A small contrastive image-text model, trained from scratch: text encoder norm layernorm, text encoder activation gelu.
Rows from block 2 of the text encoder, named by matrix and row number. Rows with one number belong to one attention dimension. Each number is 128 + 32 x the weight over its row's rms, rounded and kept within 0 to 255. All counts start at 0. Numbers have three digits each. After the name is the row's rms in percent of the matrix's.
# v: attention query, key and value (stacked) (text_encoder.blocks.2.attn.qkv.weight, 576x192, the v third), inputs 0-47
# proj: attention output (text_encoder.blocks.2.attn.proj.weight, 192x192, transposed), outputs 0-47
v.46 088:097125158093091153129148127057149157135105155089097119144152066103167095077171135110122083124138152111135151151186094168092104161082108110064189
proj.46 091:097122086129071169143135162134078117154176197129196143132109127082166134148128110172128147115078112142165151149172115136093100059078138135139153
v.47 095:144136144122121116104158151152074166092140164074105133141153099184098144091118172131135126114101162107133121046101094168107141156146119175115124
proj.47 105:146099176110119086203100151142137113090131161102193088124184198115080098146166134125116110097139099062108140104111160111136148109089086050097128
v.48 087:125152153148104214139181106119132077132168095136165098149206156094118135115132112128106104123073106141155075081155133109117134093157130124085130
proj.48 089:175138168097162133137050177073070132147106141113084125083141112143102100111142087133053124106112120143142151118131097156078124119171150121147080
v.49 092:115151139167129129142131110137166171158138174169117183107080092202124130104096121106131094107087151100135129138172120184115190156119167120120128
proj.49 093:119091105211111168092165131137132118129090061132125120121106089110121098114066139098105128145091050112100098171179139118124144153146111158113069
v.50 088:068150178107171148163165177145130101163145148200190127086193131074121119076082086097152152118122128137137148091165069157169102089094159117131143
proj.50 093:107147143145114109175118128130101153099114144101128078171121132114161096133070119104094108137131162122146096154112109166105151199111103085131153
v.51 091:137123112110143145116130174104154109084115127187086154118065125138152105091126133174118145176103172113170039120134142152137091172154119121126132
proj.51 091:115129136127106136132095154155136145135205153086125121107129126115158139148175145084146189113074133136138143158138135090188118100102113137107128
v.52 089:187131138164118122097125124115148149092066146127135096159128119106114131054125141171116117078134125159159096132139140085141076117166189082072098
proj.52 091:084123058101131194143130134172126130140187184143125139094121136170150197184097147097120151158094125128118141150148112111116100089085157099177124
v.53 084:105104128110155114084173122102139165112132149155151132112125134071155127098183136097126113070146090144209175098165136061122112107085167110127132
proj.53 079:185162114130160097152123124180125181134120122130084088188161102164105168218079090127150121113124180170126098138124126147154126110097128162134139
v.54 098:132135164120102210119089084100117158092093142153085088180089134106158134087118128133138124138134164123143138164122103093120158101161130150139127
proj.54 121:132136124094149105113086152150124118116176097086156155146159092179174160111075165149093070151069095095103082182162181143104153149135143106145126
v.55 084:146133151155148040093167147109096161132132143126079093114168183138111132193173063089141130147173108124168140146071164149098081118093161144106169
proj.55 089:102103120123116162155125148138148101118052147120168122126162133121089079127131150074188103089106137120096155069110128112126132070150110120138100
v.56 084:108109145047147158136120152115102111122133146103110115085156093071131147170192124054086131100132113115067127133202138091156105179126125092083128
proj.56 090:110137182070071157061137122113126149128067142130145137104134118130115164082131113161134175146119100172132209182130139153046114094101163141103103
v.57 086:154092100086082161087152122179134129139107181119147137149124098093172101138161176129110134081147177098164143106131101092166088167152117129091132
proj.57 108:150067123088118148105142099176113159130129080159128088133161171131087153124113131130153167149114096188158111182150104123178164091173125125136160
v.58 082:093117131103113157096141199183134098111120055056146085123152134122074134136130116132138143153155111171051170117142164095145160124087121132152113
proj.58 094:132110198096157104131048100096071153141094107147116124197076125185163099100064093125128064131120130102163112125111128147158096147127161119092117
v.59 094:108138127139099126110101133139120103176115118145152159140126141146154124127061132176117111136098108146121094164120133154162104166143141165150144
proj.59 098:096138110087155133117129146116106165099147132138098072168138139165151114144138154064123162082154107148187062111110091132193135115182092132130188
v.60 084:096099124112169062125193172140187123110160145077169188145223109114085190058093093127083100143100134194134143098133126109111070141109139180150132
proj.60 083:166123160130124078134168137145134147049149182187098153126114114142076076148159114070138148119152150136163201122132104062090133099155084139143065
v.61 082:185106101172093080126164174163115090146080140152115101146065112161065090169145182135107107054091184067111136095098136125127123148151124112112132
proj.61 083:195176134153130123120155107131078148182075130177098086132119177079149189142179146128120098136124110105066098050052163104134159150122131165099112
v.62 095:120118159129151114111117118132194156166090136162131139096085120092164162104125147059133099101144142097157180131177127144108133178131131121159159
proj.62 104:175201121132143065097159157163054113182114109120114116180164108150122089095146139141158150168113136148099135177084117070127120146089126159144150
v.63 089:077106167125103112104148103117116079139112144126174150142140164099160130107152101123101189109120104099137098136138135139098170117083116149081170
proj.63 103:177162131127162134098078131132125170150126118105092134122156094137119146138126131138112164133084139133130050131181144151110159122204151110164148
v.64 116:117061118174087109139150175144115132092143101095147115189140155127092159101140145123147161094177110093165049059107122090150136113143071078123177
proj.64 113:164135168127144169126148090115118145121145189189121119124074178047154121091154169132141081132080058118143183106140085152140092130098170174096154
v.65 096:124117141143124107104206143154116147121166101189153083094181189121111135130141110156147111116093140015094115186155127138072107097137173105092092
proj.65 100:111177144149142140144125200113110181184120104136110139177157150109129081074093130079130134138113082128184127116067129147096144126131161109168151
v.66 095:151077124119156137113153100159115141120131100182132115106147121093143114087120161145141114107093145084162038110215109152143134138133130105136169
proj.66 093:152111119105148121094146187125108177162162138122105175119134174101121095145138079136115160110148126145095126067079087124188090085158100127183092
v.67 107:133133094163104106119133194117056151103126090196115129203160110159095121135137127097140148161151118126096166131113176114169128106127087135120115
proj.67 105:110129137143230114125106044125112125101126182104192172081094127089154121152126143106132053115168116110155114121160142047168076126155145144135124
v.68 107:143191084129107087108110204083105125115150113137085171129160140135113141149123139201116163182149132167055076135232064130147082185133144168067164
proj.68 108:125094091158125159143107068110162080146134143124142164118122176096136162148148109104158130140150175105142143092170206111146103119125132099109109
v.69 115:126092107147104210137114091119097142100143092116071136138136077124131109067115123107100120116114147171153197129150149150128087150112120143139133
proj.69 111:122110170121149078136109126111064093109091157095187138157163134142062110170121149106171145111131167112132109139123155147117149090142149082117120
v.70 106:100079096095168153094113134110117084112150102168113143089079107073176110068110126130151134142127128108123141138166112105111181132133127158094057
proj.70 111:155161105122117134143203200179098097107154134119122143125167201081112155069163100065118129153116128147114107158050078118150166096177086171133200
v.71 103:127111023100119172086104140128228100132101144105168133181106110146197153119110121109128195115110163109151142112061123111121101114118129121143123
proj.71 108:100095171147140144129183093156093102067111081155095136189072187185129108098118129146128114137130121163162090218172143152148133164099147177131113
v.72 111:124142152098149136090159066127143102141119141156095119164065135147114136144184120138101153140128156134105135178131129117174067132140191170130150
proj.72 116:058098152160080181173132152088127067141132102134145204174117119157091134119108152069145121155124081114141124170176177100088126126160106153142110
v.73 104:174179105065088145094098117132179155167136133102066115199158112077191115149082143190096181069114084130147142134131189109152147159123085141136101
proj.73 106:105044108121100161089112128196111130106128125121076098131141137159122167100139068112098180158119184141082150183158115175132070147121121203144191
v.74 098:153167173112142085076060112111159099170102164202152134132102134105116145088163096166115106090115164123170117102164111113147119110114152216164136
proj.74 095:091080132082139129128187130125125127147147093085160166158178107148092154087111128085150135208124085167127150183060172064143118134147064150114136
v.75 109:158136175109131137079130078085130107112081129156125108111099134095129129100140102149054194145135148149170068134090074108168152114130154211142113
proj.75 121:078138132114152171177131147123133163133164167086123171126142069144103143134112099080148105135122146069134118134171200139119162082147120170127109
v.76 102:110150134104099142131076138141152162108131109157118166100103163095125122107163174088153118178121183178110161185154164101159096122153169112142144
proj.76 098:124126143190135157046125061087111125134160123125166148121073140093119123145101093129155112126175108132104112107129113094123175124127085171079195
v.77 110:161103123117109153097197124092128107144114074140100146151098177140171076200103069079121124146083131121127113159093149129175079154197143112119149
proj.77 112:104123144152129164157157174097120144163135132161169151102105172108094130135097185185093128134167060125117096117171119088117098089163118160154094
v.78 119:145176141124154120155089105207155191118133122167115147095100130113159087118160137184079064136105111072126102161204158119147122123155096101100145
proj.78 122:110098144122054152065102112121111168134118128081151118114147102088123172180103076165165155131142173154130150156113085134142158138206099157152150
v.79 102:129132105093139134137095122168165119154149096129155105113075104095089134111106124168146130139121170124140106092157092161182134149166095131152116
proj.79 098:148122194156125122072179054118142139069081125124142107141112167103099171121139134194163103086161140157118113062120120109176152161165138133070153
v.80 100:199138153178146096129136079080124169153143145153137106128111119139138100061155094134084089108164158150186095118173168122107096139134151108142069
proj.80 104:140053151082081160126107172112136168148140098084120185113168110106075075121098144088161146202104121098138074119082117154107113104118135139129119
v.81 110:129071079126105148087156136149158073135067151125089082193101159091128066107150134132128218148146110106093195178113118129173153218159114159097095
proj.81 101:136105114125138228146104157144129132150119178173118092080149158205129108146140127166087124124156122137086141124130140103094147083076134156094163
v.82 117:213085160146148096091169134050103152122156172111134084112131124101105106070152149148075172151154128140151102100075114134142143163150135115152170
proj.82 122:107116072112103167141161087178113166144077163146097110156117165113121118077121115078160087110024132097173070108123106136151098088107149129090079
v.83 118:106123130093144151120120159146130074110140134103162146184086121128138152132155141137109158179128137116144145129107162066069128155115143075152134
proj.83 120:115170049161070083130141066119191156104147102152104160050072104139157118110145081125122158107089130138133166140163132081188139114130072175106126
v.84 127:138123102044094161164108069161083152102124137166068107112132083114093115152160117150170154154133133112146169155168183139158124201161084123127122
proj.84 135:106111157178115170048145072193107183114131146117162101136074088133140157132091106113206141153103093120148130110139115123137112128149139184110170
v.85 111:123121163124129069115167098073109111162173103149139145102112148110094102107183063126095190157175159145133012105104068150122133094097161187140156
proj.85 114:047098137133116124162134155088161082167152108149113196171131140116131131043158158136103103111163129101165102137186165117103150123134118090118057
v.86 109:116085165130098189195154171121088159118079132128212080132127118137130194111134126093155108097158063078119121116089170135092155111103104069105088
proj.86 107:117229094139147078142066098145132193145078161128090105110085082132164082154071115147143107102063142112154145107119081174102096154111208135118103
v.87 106:127154138158146122125142098099105087177183119115117149150182127104137104099210078103089123125109107154125168175157109145183076141130139174090193
proj.87 103:137075074117136167137109125180152095108074059160118164149218109134100219161136123134123117097171118116139070152130099099140185122138111110112099
v.88 102:156071193104122100131115080167084123073116080099081179081159161095112126139135085184163127182142118083135097174166087142119197140131124124113129
proj.88 097:039129095156153146088082130106135164179158180162112155112110093107112166113115126096152085109143106129219113088111154155091137128170154114100145
v.89 108:167162121094134135076067161111120159092145115130121083143122148114102133149190132129138124153147078157138063136158206117141057126144101111132054
proj.89 119:106045118136105176095118092135190124147100140119120166135072120155120131104104123145104120102172119099114129110151100124121092143111162145068148
v.90 110:095110147160124111126157105151147149155143124150137171128129061155127161121072107111160172079148157155113164102110178144101167171114163128132105
proj.90 116:168143102141128086113134119165093149126145128112140086131108134152141113090136126120159144175131112186126116142072077089134140152034075102149174
v.91 104:170171134097105133108090102127124129108109121074143120159138110165116078199107100151134199086129182140155081100110143107154095098101118124171112
proj.91 103:118091196158138116161108119131125125050145108113124157203133105164102167094097157074142108167143135127097091159127190195161161187095132108105089
v.92 114:120116155194114112113199138154151130146096126095234095082064170150120130108119159135103114131124190178112176169089139119129141097108143099171097
proj.92 108:118197157098097092160120128087090120094169138163119089125137122125104095106107172091128063171134108082139126105153126087130178136146119196149125
v.93 118:142119200159179088066130118119127167139040150115135096147191139102127114159195119115115126147158056165098152126118129109168143156122130149168180
proj.93 120:080156061139156203150139084118100120142148178216122138141121107147153117113104122091119102113143066123125165105135138105109113101141069168155136
v.94 114:136172188142184100107189116146166125143117126125163125130069179099132112181082076079100152101151176111107168155010154200142151104147178205068158
proj.94 119:145181107112141133158130145101138132154137065115096149122153178129129101101101166151156170154123102131158080145134136137104132129168096131172105
v.95 098:078119141185117211140168157130137064133150137128121131112153131162144155139094093071109100098132145077154134163102105100137139114148095136091100
proj.95 086:162183132097156083153132233129175187113147063109092109180206125163123125099139176131065173117078100106053156169129119143117176121111143130153140
v.96 097:139157111102097104115129170048141100090125073078156085126185084142148159156116149136150176096139130191131142054118085086097170136109114135149151
proj.96 098:134107112146140105147109072110116120144129116164142141107080169145125143086173135131087095105088100138103155114096130152144152116088118092109123
v.97 085:109212124168151103105088185109201167201161114112104124124122144104151129120167159115160134113091095114106089140145103133191142091131106121091175
proj.97 086:143106176107130118118095148104107143064123116153117136103173094155162140093083130116099127147119149086171139142116072138120135189170130085162123
v.98 095:117154121191177078124170141109053135095103074161123145104143110174113098074193176141108098106125155123190106139130134149157134162112158073098095
proj.98 095:132093137127139176154134074098152148165162183107141131118117152104083094170173128165162129086158144137101135100139149101110104106128095175145131
v.99 101:100140103139126161183111116111092131138160115107144141093134082135184152151115133058121117082100100070161155170148140160080192166150101128101139
proj.99 097:106111117152156082076071205097122109113153078139152073195145133177147143080099181116083118180108161180114084165092128111152135136127121074111056
v.100 099:126117142102105146136143135079130161087172157173096133186147130091094145100095102117168165149163073151094165108105124117064102121078195121099102
proj.100 090:159222126149142145165099149155074121158140124150146088080112133125154146157155172176155134069067130126137142151127113090161120115158133136026150
v.101 105:122148112079141116092121161115073090092136133102093117153186140080102136120101117150135194134119097143115080120052091086079120170074125103118164
proj.101 110:132131102158096112196154146195095130152089180118088132155166160137183134111124127100113093160092132050104161170143149136069047085119128116070147
v.102 102:134129109095178138142090099182088153138128099153137153130119151126141144168058147127183155154154145156067152102111099148112137122164128198152137
proj.102 103:157163131137170143100111139118151089103139053159180089166131137120113121097134150124162111105157142162152087121082132151169107157157084127190160
v.103 088:128123101150189093140151120163163178203088127149162132100053129202137194144118099134092114080088179129108116136107161158112125144167120145144078
proj.103 085:131127125106126096088120088130170076143101095112132125144125098079109125172107176091163149158098115138186091112131052117159068187115077158127143
v.104 097:146078125154150088133172116099164116105102138162109189101117177130155126148094114118116182134104151135177162108081113116114169106142216156124183
proj.104 097:177160055145137096200149193167145113099118144097097096118099146167175092119075086166141055089115134074162083120162085147120135119155099138164102